A small audio frame classifier, trained from scratch.
Training: muon at rate 0.018, 13400 steps, batches of 256.
Data: 78125 training examples, 43.9 epochs.
Rows from block 2 of a small audio frame classifier, named by matrix and row number. Rows with one number belong to one neuron. Each number is 128 + 24 x the weight over its row's rms, rounded and kept within 0 to 255. All counts start at 0.
Before each neuron's rows are labels from the 100 clips, of 14848, where the neuron reaches its highest value: "loudest" is the band of the loudest frequency at the time of the peak. Only what is clearly more common there than usual is listed. The data: single English command words and digits, spoken by a formant synthesiser in many voices. In brackets: how many of the 100.
# fc1: MLP up (model.blocks.2.mlp.fc1.weight, 1024x256), inputs 86-171
# fc2: MLP down (model.blocks.2.mlp.fc2.weight, 256x1024, transposed), outputs 86-171

loudest: 2000 to 4000 Hz (95)
fc1.393 [127 153 169 107 139 146  89 114 118 126 125 105 132 102  60 138 129 158 130 148  89 113 153 102 186 137 116 137 107 128 101 153 128 115 101 107 125 158 138 129 149 110  76 148 147 115 141  84 122 176 126 112 150  95 125 139 131 116 153 132 146 115  80 177 146 122  92 170 142  90 149  99 148 109  91 168 115 116 132 144 104 168 159  95 124 110]
fc2.393 [ 96 136 127  84  95 121 176 110  96 137 142 138 105 163 153 145  99 106 114  95 163 123 102 121 156 157 125 116  88 132 164 115 130 140 135 113 145 159 118 102 142 128 167 130 101 152 107 143 115 130 113  81 157 158  82 131 141  98  56 110 121 116 135 136 114 107 170 109 143 114  91 150 107 127 136 129 123 158 124 171 127  99 135 110 160 135]

loudest: 2000 to 4000 Hz (33)
fc1.140 [ 74 131 147 165 126 135 123 118 138 127 159 105 150 149 109 143 103 130 130 117 102 114 150 132 146 105 129  96 119 114 150 104 102 138 133 131 155  97 154 131 107 143 115 118 142 128  96 145  96 100 147 154 131 175 166  93 118 142 154 163 137  98 111 140 124 121 133 141 118 139  86 146 117 124  99  96 124  97 136 184 111 140 140  93 161 104]
fc2.140 [176 118 114 119 132 127 108 143  87 136  95 109 134 135 107 124 131 174  98 150 150 133 126 104 153 120 125 141 189 160 103 135 181 168 145 156 110  83  79  99 159 154 136 127 135 105 131 152 192 148  89 137 108 115 105 158 168 129 134 122 115  96 111 115 142 150 159 139 157 119 105 146  90 128 123 128 114  92 121 110 127 114 160 136 126 123]

loudest: 2000 to 4000 Hz (80)
fc1.80 [ 89 134 132 103 137 117 139 128 141 122 109 107 132 120 120 120 160 112 131 141 138 136 110  98 151 129  98 129  88 112 132 100 116 116 149 154  97 117  45 143 103 131 114 108 127  92  99 111 117 129 104 114  84 111 174 142 146 128 166 143  93 121 130 140 123 140 149  86 125 110 111 172  99  99 137 139 130  64 134 171 142 121 145 163 155 110]
fc2.80 [123 138 129  94 150 151 110  94 125 158 101 147 134 137 102  99 133 146 123  83 120  63 112 105 102 162 122 149 154 149 147 145 103 141 144 127 170 155 112 123 165 123 107 121 134 118 131 141 129 158 145 117 116 149 172 113 152 151  77 117 134 128 142 150 131 137  82 138 132 102 175 138 116 113 108  88 163 158 130 123  98 119 134 137 148 141]

loudest: 4000 to 8000 Hz (37)
fc1.343 [135 128 108 156 154 113 129 111 144  70 107 135 168 143 105 101 111 122 115 118 153 126  95  99 115 107 124  97 100 125 120 160 122 142 156 159 166 151 117 118 104 131 116 160 111 101 117 118 137  88 169 126 100 136 136 113 104 120 116 114 105 116 177 148 137 137 169 107 126  91  87 107 147 154 119 138 128 146 151 140 131 153 128 127 156 103]
fc2.343 [130 147 133  72  71 128 161 139 139 168 132 136 117 107 143 148 100 113 130  77 117 111 123 120 156 159 125 125 100 114 126 116 136 149 110  80 165 150 112 112 123 131  98 101 142 161 143 139 117 131 114 119 151 101 137 131 144 143 109 112  81 126 105 129 128  96 125 130 114 120 153 151 119 133 138 146 130 136 164 119 138 197 112 155 131 141]

loudest: 2000 to 4000 Hz (78)
fc1.657 [109 135 132  67 105 157  95 141 128 116 105 139 140  74 119  72 168 108 145 103 167 131 149  94 170 144 128 133 118 128 127 137 187 141 107 120  84 179 112 132 141 121 117 153  85  97 121 117 145 137 137 121 138 122 135 167 108  76 107 114 107 142 115 137 115 112 142 187 110 134  85 125 105 138 122 127 157 129 106 129 142 126 110 111 153 148]
fc2.657 [119 150 123 106  96 158  98 130 122  83 130 107  87  91 113 134 114  77 153 133 103 137 102 121 168 113 119 133 152 145 138 107  73 138 131 119 167 104 161 131  66 150  90  77 115 134 131 117 108 103  58  96 107 138 140 129 140 117 134 101 121 110 130 175 142  92 196 111 109 152 133 122 128 128 124 151 130 106 137  99 115  98 152 161 135 125]

loudest: 4000 to 8000 Hz (89)
fc1.161 [115 109 112 133 116 131 145 172 133 136 138 148 132 143 160 114 147 155 136  92 103 125 119 143 115 145 142 130 162 145 100 151  81 118  87 177 149 141 114 159 146 150 114 136 154  92 155 126  90 146 115 118 104 110 123 130 105 105 114 136  95 128 115 139 140  88  86  96 111 126 137 112  99 165 153 175 161 103 122  95  94 140  94 154 131  96]
fc2.161 [142 157 103 150 103 172 107 144 197 135 102 165 162 189 135 119 157 157 112 135 162 134 121 116 133 115 121 125  66 101 123 102 133 145 121  84 150 146 125 119 111 127 140 138 123 140 111 120 156 153 134 141 148 106 154 146 146 139 134 151 112 149 137 127 128 150 137 128 108  93 151 138 138 100 155 125 166 115 156 135 107  87 147 141 144 168]

loudest: 4000 to 8000 Hz (40)
fc1.674 [ 95 116 120 117 131 112 113 123 141 129 145 167 162 111  90  81  57 104 137 116 125 155 149 151 146 124 175 119 131 114 101 129 134 118 124 128 120 112 136 134 120 115 145 148 148 137 143 127 162 122 120 101 119 115 125 101 104  96 110 158 102 153 190  98 175 159 155 150 144 114 100  88 124 122 149 130 140 154 155 121 140 128 107 154 118 163]
fc2.674 [157 100  65 171 143 134 154 105 127 104 136 130 165 152 140 146 116 126 151 115 198 117 154 136 118 169 131 124 115 133 154 110 107 157 163 141 111 124 111 123 108 108 146 114 126 152 108 114 141 129 135 104 125 148 157 161 111 174 149 123 147 135  92 143 107 120 145  85 160 126 164 124 137 135 172 141 133 116  95 131 156 153 165 147 133  99]

loudest: 2000 to 4000 Hz (89)
fc1.486 [ 99 158 142  82 111  57 160 121 130 110 135 128 106 125  95 128 139 132  86 144 111 141 168  93 133 150 111 131 123 159 131 161 156 132 109 107 124 122 146 131 166 159 115 149 117 156 162 107 104 148 143 156 115 146 211 161 154 128 160 127 144 160 117  85 137 140 132 140 122 100 137 135 153 146 106 127 141 134 184 159  83 111 153 113 140 131]
fc2.486 [134 122 153  96 128 148 125  64  57 149 107 137  56 113 102 171 189 122  98 113 123 106 133 118 147 126 133  79  95 150 185  98 119 138 136 101 102 145 111 140 126 128 158 141 134 125 129 103 141 120  95 116 150 103  82 103 119  89 100 120 159 104 136 135 104 102 114  95  98 171  95 115 117 133 138 170 112 100 115 151 161 164 177 124 137 123]

loudest: 250 to 500 Hz (36)
fc1.168 [142 119 166 131 100 145 148 141 149 128 151 106 129 126 130 106 107 152 118 138 166 129 173 152 152 113 124 124 146 128 153 129 115 122 170  96 138 163 123 107 105 125 104 125 100 104  99 149 162 110 131 126 147 173 185 110 139 109 113 132 110 119  65 128 151  98 141 118 130 143 189 133 118 118 152 160 109 164  88  92 127 117 121 123 106 132]
fc2.168 [106 135 110 122 157 166 129 139 102 137  94 107 123 105 159 130 163 129 144 139 120  84  96 117 175 145 170 119 124 154  96 107 138 126 129 155 151 144 128 136 132 175 148 136 153 127  74 159  96 118 122 114  98 115 169  89 114  61 144 114 143 117 130 119 111 128 138 111 158 172  96 116  86 129 163 111 135 142 160 110 110  98 139 110 165 124]

loudest: 2000 to 4000 Hz (83)
fc1.397 [105 130 131 123 117 162 204 119 108 124 147 113  96 140 106 169 171 133 142 138 113 137 155 144 146 112 145 136 101 143 164 137 124 112  92 100 101 153 127 139 134 115 141 137 163 148 152 122  99 129 125 134 136 134 120 157 102 131 152 105 117 154 145 151 112 126 122 180 158 177 137 171 147 135 118 108 143 154 122 138 122 122 130 155  94 129]
fc2.397 [113 148 136  70 125  95 134 148  98 141 107 149 173 167 125 139 134 129 130 155 182 101 129 124 139 153 133 129 117 143 125 137 140 166 104 148 153 133 155 134 157 151 124 123 113 121 131 109 150 153 100 108 138 114 120 101 147 146 117 142 143  73 156 123 160 165 127 120  91 114  91 122 133  96 140 144 157 105  78 146 156 120 152 110 129 120]

loudest: 250 to 500 Hz (42)
fc1.407 [120 100  81 126 134 103 108 146 160 114 158 133  93 144  88 107 141 133 137 143 114 117 165  96 111 191 166 191 158 121 140 125 161 152 108 155 162 126 130 185 111 123 144 129 102 170 135 142 117 109 127 142 110 133  77 143 120  76 182 141  87 120 159 104 137 105  96 159 110  90  98 134  87 134 168 152 175 141 126 117 144 154 132 108  96 126]
fc2.407 [151 146  87 141 159 121 157 148 177 104 145 134 128 153 137 144 135  82 158 162 115 118 112 141 131 145 187  90 115 138 151 164 153 146 165 123 147 156 153 144 142 141  89 126 101 114 141 136  99 139  91 115 119 136 130 162  99  84 159  90 138 116 156 132  98 152 114 119 143 138 188 155 156 124  85 177 164 129 122  90  94 109 148 111 168 182]

loudest: 250 to 500 Hz (39)
fc1.384 [ 99 174 165 119 141 131 149 144 138 122 150 141 102 127 104 154  96 125 144 166 139 131 150 124 153 135 138 119 151 132 126 150 131 157 139 119 151 179 117 145 127 111 117 148 133 106 163 168 137 103 110 155  91 158 167 148 108 161 110 136 124 132 114 163 131 139 149 125 138 147 136  99 149 134 105 138 129 128 127 125 118 122 160  91 113 120]
fc2.384 [120 116 127 115 124 135  91 116 173 123 149 112 134 157 128 101 116 159 132 149 130 105 135 131 150 149 111 120 100 150 125 118 155 118 117 141  93  69 112 127 132 145 126 131 135 193 131 145 159 120 139 124 156 106  76 102 160 134 151 108  90 122 142 126 144 135 102  60 123 113 113 142 135 138 122 169 111 142 149  93 118 132 137 122 194 158]

loudest: 2000 to 4000 Hz (81)
fc1.471 [133 165 105  93 128 146 136 150 115 151 162 161 149  68 136 139 169 123 140 134 141 146 149 116 139  90 103 154  93 112 120 118 149  91 114 159  90 144 114 140 116 111 111 121 109  79 104 129 139 140 146 110 137 123 152 135 108 108 117 164 107 143 125  83 144 132 100 186 109 152 125 139 131 155 118 130 187 141 145 114 100 121  84 144 130 126]
fc2.471 [128 139 113 172 109 122 129 127 127 164  97 115 110 150 139 139 103 107 153 123 157 120 120 129 156 125 151 126 109  85 112  82 120 138 124  95 171 127 162 139  95 143  94 110 158 177 147 166  92 117 119 104  92 132 121  88 145  86 121  69 117 100 168 115 128 167 143  85 113 122 128 142 121 157 134 139 117  91 149 117  97 144 138 148 144  79]

loudest: 4000 to 8000 Hz (100)
fc1.145 [110  81 111 166 114 114  81 125 105 171 143 132 168 143 131 132 103 106 130 130 151 135  91 118 151 138 118 172 111 131  93 149 120 131 104 144 139 109  86 138 111 123 156 146 100 120 163 127 145 138 118 120 134 155 117 167 102 120 114 129 159  85 134 149 128 101 136 117 101  83 171 135 105 112 165 149 128 149 137 166 153 144  84 168 151  98]
fc2.145 [132 132 136 108 102 134 169 160 168  85 129 116 127 137 150 122 146 174 125  93 125 150  93 146 106  94 143  86  86 134 120 136 100 107 150 132 117  97 137 127 129 107 105 150 146 117 104 112 157 127 158 136 122 148 141  95 136 150  96 135  74 144 104 113 126 130 109 111 106 105 102 102 119 137 112 137 140 136 147 148 118 167  97 128 109 149]

loudest: 2000 to 4000 Hz (99)
fc1.482 [125 114 149 113 134 145 112 102 150 112 102 117 109 151 103 173 169 144 142 110  88 118 154 142 184 137 134 108 142 142  77 123 160 141  85 128 133 111 141 161 157 189 148 109 118 123 145  92 134 140 163 156 143 163 102 131  90  94 167  90 141  98 109 125 128  90 104 180 113 135 195 159 157 151 133 116 151 104 135 111 153 133 159 158 137 138]
fc2.482 [122 164 116  78 101  74 148 157  90 109 147  98 116 144 135 148 121 124 108 160 133 164 152 145 121 143 134 148 111 177 137 136 124 142 147 148 131 126 139  82 130 118 119 112 163 122 152 132 114 105  97 135 136 107  81 122 213 152 111 130 156 116 150 157 146 147 122 134 122 112  75 154 111 106 132 156 112 143 119 139 100 112  66 118 109 147]

loudest: 500 to 1000 Hz (61)
fc1.658 [118 144 188 108 111 183 138 104 137 163 104 158 120 152  78 139 128 138 146 111 123 112 133 169 153 161 124 105 116 126 116 132 145 109 148 134  69 165 106 113  80 141 102 117 100 100 121 104 128 166 101 129 102 141 173  89 147 131 148 164  72 161 169 137  96 158 106 139 148 149 129 150 125 119 164 127 134 135 169 151  64 117 113 151 150  78]
fc2.658 [164 138 126 124 175 149 178 154 154  98 142 110  92 111 153 107 148  98 128 141 165 100 133 115 161 110 127  91 105 134 117 129  98 119 157 148 161 144  76 106 155 164 156 139 129  98 142 162 104 122  76 153 151 131 140  80 118 174 101 124  94 154 153 136 129 149 131 151 153 118 103 134 139 145 105 100 145 162 117 144 171 146 157 101 102 144]

loudest: 4000 to 8000 Hz (44)
fc1.480 [135 125 106 114  95 138 163 152  86 160  96 136 127 154 103 102 136  81 115 136 131 149 132 118 164 112 145 119 131 105 163 127 116 131 100  86 136 120 158 117 177 141 130 121 137 127 100 114 145 130 136 128 128 147  99 151  93  93 139 141  94 131  77 128 176 112 124 111 137 123 142  91 119 119 150  98 125 116 124  52 122  92 109 145 129 137]
fc2.480 [130 124 110 100 135 145  73 155 135 118 121 121 120 103 139 174 128  76 144  88 123  87 127 121 123 168  93 145 104 104 129 106 122 179 151 131 130 140 130 117  79 149  95 128 136 159 147 152 176 146 112  82 103 128  94 101 147 119 108  84 159 114 116 127 105 109 137 126 116 122 127 110 116 106 127 130 135 143  77 139  85 117 135 108 158 106]

loudest: 4000 to 8000 Hz (62)
fc1.187 [115 113 116 148  95 144 113 107  91 162 146 138 156 102 112  84 133 113 165 111 121 146 170 128 120  91 155 163 134 157 134 100 117 140 138 149 138 139 131 148  96 107 118 104  97 120 148 144 140 140  96 146 103 162 101 102 133 122 131 165 114 125 109 165 108 179 132 147 143 156 115 154 141 112 140 131 131 110 139 115 142 121 127 101 116 174]
fc2.187 [148 108 160 146 134 176 113 126 160  79 115 119 132 114 116 143 104 156 124 126 131 112 104 111 135 122  97 136 108  81 117 123 163 133 151 107 180 137 175 127 124 190 106 123 145 133 135 101  89  93 102 171 140 132 159 158 142 125 123 125 162 122 147 110 127 118 120 119 112 121  72 101 110 142 114 101 185 150 144 133 131 140 154 149 112 166]

loudest: 4000 to 8000 Hz (43)
fc1.3 [107  79 132 136 155 106 140 147 140 140 127 172 149 201 138 185  94 163 127 146  98 157 132 144 132 109 122 103 138 154 125 138  97 135  84 119 144 129 118 119 130 162 176  95 154  89 111 100 126 138  80 135 113  80  84 149 106 102 131 145 117 123 111 105 110  82 121 134 153 127 199 163  75 162 125 123 161 105 130 165 122 150  90 127 130 140]
fc2.3 [127 140 120 110 114  97 156 159 150 138 140  91 104 144 133 140 124 144 121 122  94 108 146 134  95 106 135 129 131 167 125 118 129 137  72 170 116 121 170 152 163 113 111 153 137 126 140 147 162 109 158 135 151 150 134 110  86  98 133 151 139 111 134 159 143 101 144 151 159 158 118 106 193 125 136 166 112 162  91  93 136 119 167 149 104 118]

loudest: 2000 to 4000 Hz (61)
fc1.519 [ 83 131 174 125 132 147 123  90 102 121 160 138 131 136 123 154 174 145 149 108 115 136 157 114 145 120 133  93 137 152 130  88  92 130 130 118 140 128 160 137 130 107  84 129 166 106 133 111 133 148 156 161 159 113 137 113 158 126 124 136 100 106 118 116 156 149 119 127 127 181 107 107  80 119 119 158 106 117 182 138 121 126 159 157 159 141]
fc2.519 [161  96 128 138 120  99 129 134 107 131 116 140 105 116 121 105 126 135  84 137 126 154  94  91 114 178 122 153 146 174 139 159 175 103 114 166 109 156 107 118 122 183 121 124  77 112 143 102 125 127 111 105 130 138  90 150 137 116 133  79 147 153  87 126 145 111  94 106 113  98 150 142 186 134 129 145 126 134 109 170 145 150 149 139 110  87]

loudest: 500 to 1000 Hz (82)
fc1.23 [166 118 119 103 133 134 104 102 122 137 156 108 101 142 132 138  93 141 146  97 112 162 100 174 139  94  89 147 132 101  81 133 109 110 184 148 109  76 143  85 157 105 153 118 141 130 129 122 163 169  90 131  91 136 139  84 136 126 120 126 132 136 152 123 107 137 133  96 139 115 105 108 116 123  81  99 141 158  91 100 186 158 166 148 109 110]
fc2.23 [115 105 122 188 121 155 163  75 163 132 137 125 155 155 162 127 123  88 134 143  92 124 139 144 130 173 130 109 164 147 145 110 119 174 170 147 135 148 128 129 101 120 101 159 138  88 119 131 158 113 130 151 130 146  89 137 135 102 164 113 101 142 145 138 130 166 132 143 128 107 123 111 130 135 178 132 159 130 119 102 110 124  96 127 114 125]

loudest: 4000 to 8000 Hz (88)
fc1.186 [167 133 108 154 137 118 169 108 152 110 152 124 119 109 100 141 130 109 111  78 150 140 148 139 171 136 156 105 162 107 101 129 121 118 167 120 128 127 150 121 116 134 146  98 147 113 138 195  88 167 139 109 125 128 130 130 104 148 115 146  93 145 153 117 178  96 139  82 138 113 138 149  83 131 185 147 130  98 134 102 130 128 142 122 116 107]
fc2.186 [124 122 167 153 102 135 120 163 125 156 144 136 150  93 156  97 128 115 148 126 102 154 124 135  93 127 123 180  87 136 186 160 146 160 118 127 120  95 154 138 105 100 134 166  85 158 117  80 177  88 181 145  96 150 105 160 115 103 134 157 185  85 117 142 112 109 112 134 130 109 171 118 118 132 102 115  78 147 101 122 134 141 120 114 149 112]

loudest: 1000 to 2000 Hz (39)
fc1.35 [124  86  88 156 133 113 119 160 164 113 158 107 152  83 137  67 152  85 111 101  93 130 104  85 134 107 160 116 152 133 115 107 126  97 148 131 108 158  86 129 130 144 134 107 127 138 112  94 141  90 144 110 164 109 152 101 142 129 130 126 138 149 102 103 160 117 156  90 112 110 113 104 124 103 136 125 114 154 151 118 126 124 147 135  93 124]
fc2.35 [147 141  82 137 126 119 127 108 105 170 107 152 132 127 165 171 167 147 140  92 112 124 105 140  97 170 135 177  99 148 147 129 102 159 151  92 159 105 104 149  68 139 143 136 119 115 100 166 121 148 137 166  79  82 174 138 145 118 127 160 148 143 130 159 104 125 117 124 115 139 118 136 164 138 147  99  66 103 105 117 133 130 109 131 142 129]

loudest: 4000 to 8000 Hz (92)
fc1.680 [101 173 135 116 139  96  95 131  88 128 129  78 143 132 126 105 102 110 139 157 111 134 120 123 136  95 127 135 105 120 150 137 163 167  91 128 120 134 117 159 140 104 137 147 174 159 139 159 119 136 145 135 101 147 156 123 119 118  96 127 103 105 118 121  93 148 156  89 121  99 122 149  74  90 128 143 166 104 156 149 157 154 141 109  89 115]
fc2.680 [124 142  92 129 147 147 168 147 136 125 139 153 136 117 127 137 112 128 136 153 130 134 135 172 116  98 141 129 150 122 143 102 102 123 160 139 124 111 138 127 121  98 136 120 101 134 128 153 133 111 125 132 155  92  87 137 103 114 125 131 124 121  95 108 135 142 187 180 110 119 104  70 124 165  86 147  98 131  95 132 152  92 132  82 144  97]

loudest: 250 to 500 Hz (42)
fc1.592 [125 121 157 176 120 113 135 121 101 115 182 173 106  91 112 158 120 111 111 117 114 116 107 118 114 156 122 148 131 125 178 140 163 152 122 132 124 137 112 171 141 118 153 122 124 160 127 147  87 136 144 136 180 159 144 139 125  98 140 136 137 165 156 136 148 150 142  87 141 115 137 168 109 139 144 120 155  85 137 106 122 115 128 127 112 123]
fc2.592 [144 126 131  99 181 149 113 169 169 110 101 124  88 172 123 125 143 120 120 137 132 108 150 106 134 178 165  99 119 132 119  80 165 121 152 147 154 112  99 153 117 139 109  88 167 137 137 138 166 160 127 155 134 122 111 174 142 141 142 116 153 135 136 142 130 133 137 163 129 113 121 106 176 152  90 103 124 141 118 102 132 127 137 119 127 147]

loudest: 2000 to 4000 Hz (25)
fc1.394 [143 140 149  63 150 129 159 107 145 149 136 147  95 146  93 147 143 139 114 123 127 131 163 147 119 128 121 103 122 122 113 170 149 128 100 129 112 148 161 123 108 104 117 116 149 118 158 114 122 146  69 129 141 119  84 120 113 152 122 122 101 147 136 145 119 161 101 130 126 105 128 107 165  85 125  88 138 109 115 125 101 127 132 135 131 146]
fc2.394 [110 174 154 137 169 171 146 117 145 133 147 180 140 128 164 135 100 129 156 123 112 126 104 145 137 159 122  95 155 168 119 137 161 119  95  83 120 134 107 150 153 128 138 145 103 109 119  99 124 131 154 127 158  85 105 132 118 139 174 142 124 114 146 143 120 129 107 127 134 118 104 172 138 119 109 127 103 136 121 119 144 126 155  92 143 109]

loudest: 250 to 500 Hz (47)
fc1.291 [132 123  94  96 163 177 147 118 146 103 111 116 135 156 151 134 139 149 102 169 135 141 144 135 141 108 130 105 108 142 136 152 135 101 105 178 114 153 133 134 163 135 149 139 190 115 198 111 102 149 138 153 141 108 106 113  73 130 150 138 159 153 145 150 178 134 121 126 123 144  80 152 132 117 142 121 124 122  64 149 106 156 143  90 110 132]
fc2.291 [136 166 150 131 111 109 155 147 140 124 128 118 126 140 108 103 145 116 129 159 147 153 142 127 101 120 122 122  95 147  83 137 123 112 130 112 133 115 128 125  90 140 115 143 135 146  84 128 133 128 129  89 141 120 117 127 154 146 170 152 123 109  91 154 148 147  93 126 123  94 158 114 134 130  89 130 119 126 156 121 152  85 162 145 108 135]

loudest: 250 to 500 Hz (43)
fc1.670 [126  96 134 144 168 175 132 110 137 118 112  59 127 115 129 105 157 151 150 155 157  94 100  84 104 103 111 148 154 108 117 117 117  91 197 151 151 106 106 124 134  78 124 154 172 140 116  99 129  78 147 119 121 150 154 149 130 111 130 164 156 169 116  86 144  92 124 106 104 155 159 150  73 117 104 141 117  80  97 154 138 126  93 142 121 131]
fc2.670 [137 171 131 130 130 124 146 128 134 107 121  90 169 123 154 148 135 130 146 136 152 150 153 132 119 129 101 142 154 109 130 146 125 145  89 137 108 131 106 118 102 178 136 118  87 109 125 149 143 108 133 104 122 106 108 140 101 116 135  79 153 102  71 108 111 142  99 194 141 116  88 108 127  81 118 105 174 148 118  87 144  89 135 114 122  62]

loudest: 250 to 500 Hz (37)
fc1.352 [141 125 112 116 131 136 134 169  93 163 112 131 134  69  97 146 161 124 171 122 149 107 147 114 107 128 116 124 112  90 139 185 119 136 145 133 132 140 108  79 123 146 133 136 107 142 102  99 136 127  97 147 120 154 128 157 110 105 124 170 117 119 129 134 139 115 113 134 145 148 134 133 113 158 175 148 100 116 127 129 142 127 125  99 109 131]
fc2.352 [141 178 120 136 132 134 173 118 165  85 113 146 167 139 139  97 118 134 150 136 148 103 125 116 139 151 151 143 112 116 131 107 168 108 147  94 112 178 128 116  83 129 109 109 140 141 114 137 143 129 147  70 179 121 103 104 144 148  84 140 162 117 126 132 119 111 137  59 104 119 165 133 101  87 111 129 118 180 121 113 145 108 138 113 117 142]

loudest: 250 to 500 Hz (51); 500 to 1000 Hz (45)
fc1.184 [123 119 114 132 122 102  84 117 158 110 101 147 135 118 119 153  83 122  89 165 134 137 144 159 147 119 148 145 130 127 129 131 144 166 182 108  83 104 133 148 134 126 135 131 136 142 125 133 122 130 157 134 118 105  69 149 140 145 133 128 139 133 132 131 123 176 115 172 101 132 137 114 131 131 115 166 118 139 164  96  67 125 167 106 105 146]
fc2.184 [131 159 116 125 133 146 185 165 104 105 129 127 127 168 122  77 115 122 163 147  89  98 107 139 149 111 125 103 117 142 143 118 149  94  91 142 191 140 166  97 180 145 105 120 115 144 127 134 160 114 106 126 101 163 119 122 139 137 124 127 105 110  98 108 150  94  99 110 125 137  96 149 139 159 133 105 132  71 104 145 148 106 100 112 124 112]

loudest: 4000 to 8000 Hz (33)
fc1.361 [125 185  85 131 134 151 111 134  86 101 102 112 113 113 110 115 142 188 148 114 105 158 118 122 142 135 146 187  97 122 183 143 128 115 118 115 127  87 129 152 125 144 138 135 148  89 165 122 135  90 116 125 113 136 147 134 111 129  91 111 103 131 123 154 113 139 142 124 157 110  69 113 131  54 137 177 153 146  90 150 109 120 161  90 157 147]
fc2.361 [ 99  97 153 151 142  85 116 127 129 154 121 125 152 127  96 121 118  57 136 112 146 125 121 104 126  74 125  76 170 140 114 115 121 152  99 132 105 155 121  97 116 121  89  91 123 187  94 164 111 155  89 127 111 123 104 135 174 103 143 148 128 100 145  96 138 164 110  72  87 125 152 139 110 137 129 103  90 136 120 108 142 115 157 139 119  97]

loudest: 250 to 500 Hz (37)
fc1.328 [131 143  76 142 132  85 128 164 132 131 137 105 140 134 146 127 166 138  97 150 132 115 161 144 147 131 100 139 118 142 129 179 124 117 120 132 101 130 185 141  86 132 134 118 131 100 148  98 122 114 146 144 146 106 118 113 178 142 136 106 151 161 159 121 130 135 167 164 107 172 139 124 134 140 120  79 114  87 135 144  78 162 103 105  65 102]
fc2.328 [148  88 138 140 139 142 140 126 123 154  98 131 105 104 136 165 107 126 173 158 106 110 122  97 163 103 121 166 146 101  89 122  88 136 136  97 153 140 128 137 151 138 146 161 129 123 129 135 121 134 135 127  91 140 152 129  91 110 117 101 115  93 123 161  97 139  78 168 132 124 153 131 162 126  91 136 154 108 171 108 150 101 123 144 120 161]

loudest: 4000 to 8000 Hz (79)
fc1.271 [ 94 133  89 161 154 114 126 144 139 173 132 101 152 145 135 124 135 158 141 122 124 150 149 145 108 123 114 142 106 145 113 171 109 164 118 109 110 120 119 180  84 139 158 134 101 145 139 150 154 138 148 129 129 118 153  91 120 134 132 155 128 151 118 173 130 140  90  79 108 147 124 133 175 124 127 128 110 125 114 117 150 146 110 135 131 171]
fc2.271 [ 98 139  92 173 125 124 152 154 156 132 120 157 146 147 127 149  89 128 129 121 148 116 114 139 155 131 137 135 110 135 118 110 129 151 190 112 143 110  86 108 120  97 112 161 156 103 127 133 108 134  86 131  92 179 141 162 109 132 104 135 107 122 164 107 123 140 154 113 121 119 168 180  75 127 162 135 112 120 135 105 170 137 120 154 158 104]

loudest: 250 to 500 Hz (41)
fc1.686 [109 139 135 110 138 125  79  95 140 136 155 169 143  87 125 131 119 103 170 126 120  93 129 125 110 117 167  97 128  90 122  80 120 120 116 145 160 130 130 132 162 128 135 122 123 163  97 155  91 124 123 169  96 132  89 141 116 164 140 147 103 105 141 140 119 112 130 146  99 162 108  85 163 144 121  96 123 131 111 124 158 119 110 162  89 147]
fc2.686 [153 148 143 143 117 114 161 112 170 114 118 141 101 153 119 145 126 139  84 140 133 116 172 180 160  84 131 158 121 149 153 129 181 135 120  94 125 107 141  99 124 160 143 121 129  75 131  98 136 144 116 108 179 146 158 113 103 133 100 154 140 147 107 163 105 180 166 103 120 132 122 125 102 141 105 136 102  73 113 110 128 105 134  83 103 153]

loudest: 2000 to 4000 Hz (58)
fc1.110 [ 90 102 145 121 144 124 160  94 123 113 109 157 103 108 106 141 195 137  93 131 122 150 150 108 119 119 137 133 145 139 153 108 184 107 122 139 100 122 125 133 116  99 126  86 121 122 136  98 137 132  83  92 135 156 176 139  91 151 146  81 170 111  97 136  83 148 102 110 127 126 108 137 133 114 122 133 139 104 152 152  94 127 152 160 159 141]
fc2.110 [147 148 142  86 138 152 125 119  38 127 133  97 122 149 131 139 137 126 124 132 125 129 120  93 109 144  96 100 148 124 134 128  87 122 103 124 163 164  95 158 165 171 114 164 105 135 155 101 133 134 111 128 168 124 122  80 122 140 125 137 153 137 113 129  81 134 107 154 122 112 128 119 115 137 143 122 143 155 135 168 147 114 124 114 113 134]

loudest: 1000 to 2000 Hz (62); 500 to 1000 Hz (35)
fc1.598 [169 131 179 163 142 106 113 142  76 159 117 110 137 143 134 160 108 138 136 106 128 104 161 155 154 128 112 142 105 124 168 136 144 147 122 161 126  86 139 142 148 126 117 111 111 136 107 154 144 101 159 158 107 130 154 101 104  55 187 146 156  87 140 136 119 135 150 130 138 142 134 172 129 158 127 113 107 118 161 116 101 151 104 139 170 118]
fc2.598 [125 141 126  75 108 140 100 133 180 138 160  93 135 103 132  91 130 100 117 149 132 192 111 151 125  79 140 124 139 117 124  97 133 106 148 128 137 122 122  77 102 159 181 122 112 140 114  92 127 149 112 133 135  97 123 119  96 102 118 136 115 157 112  89 117 140 119 158 115  70 139 118 128 114 122 152 129 133 125 128 121 145 141 134 120 140]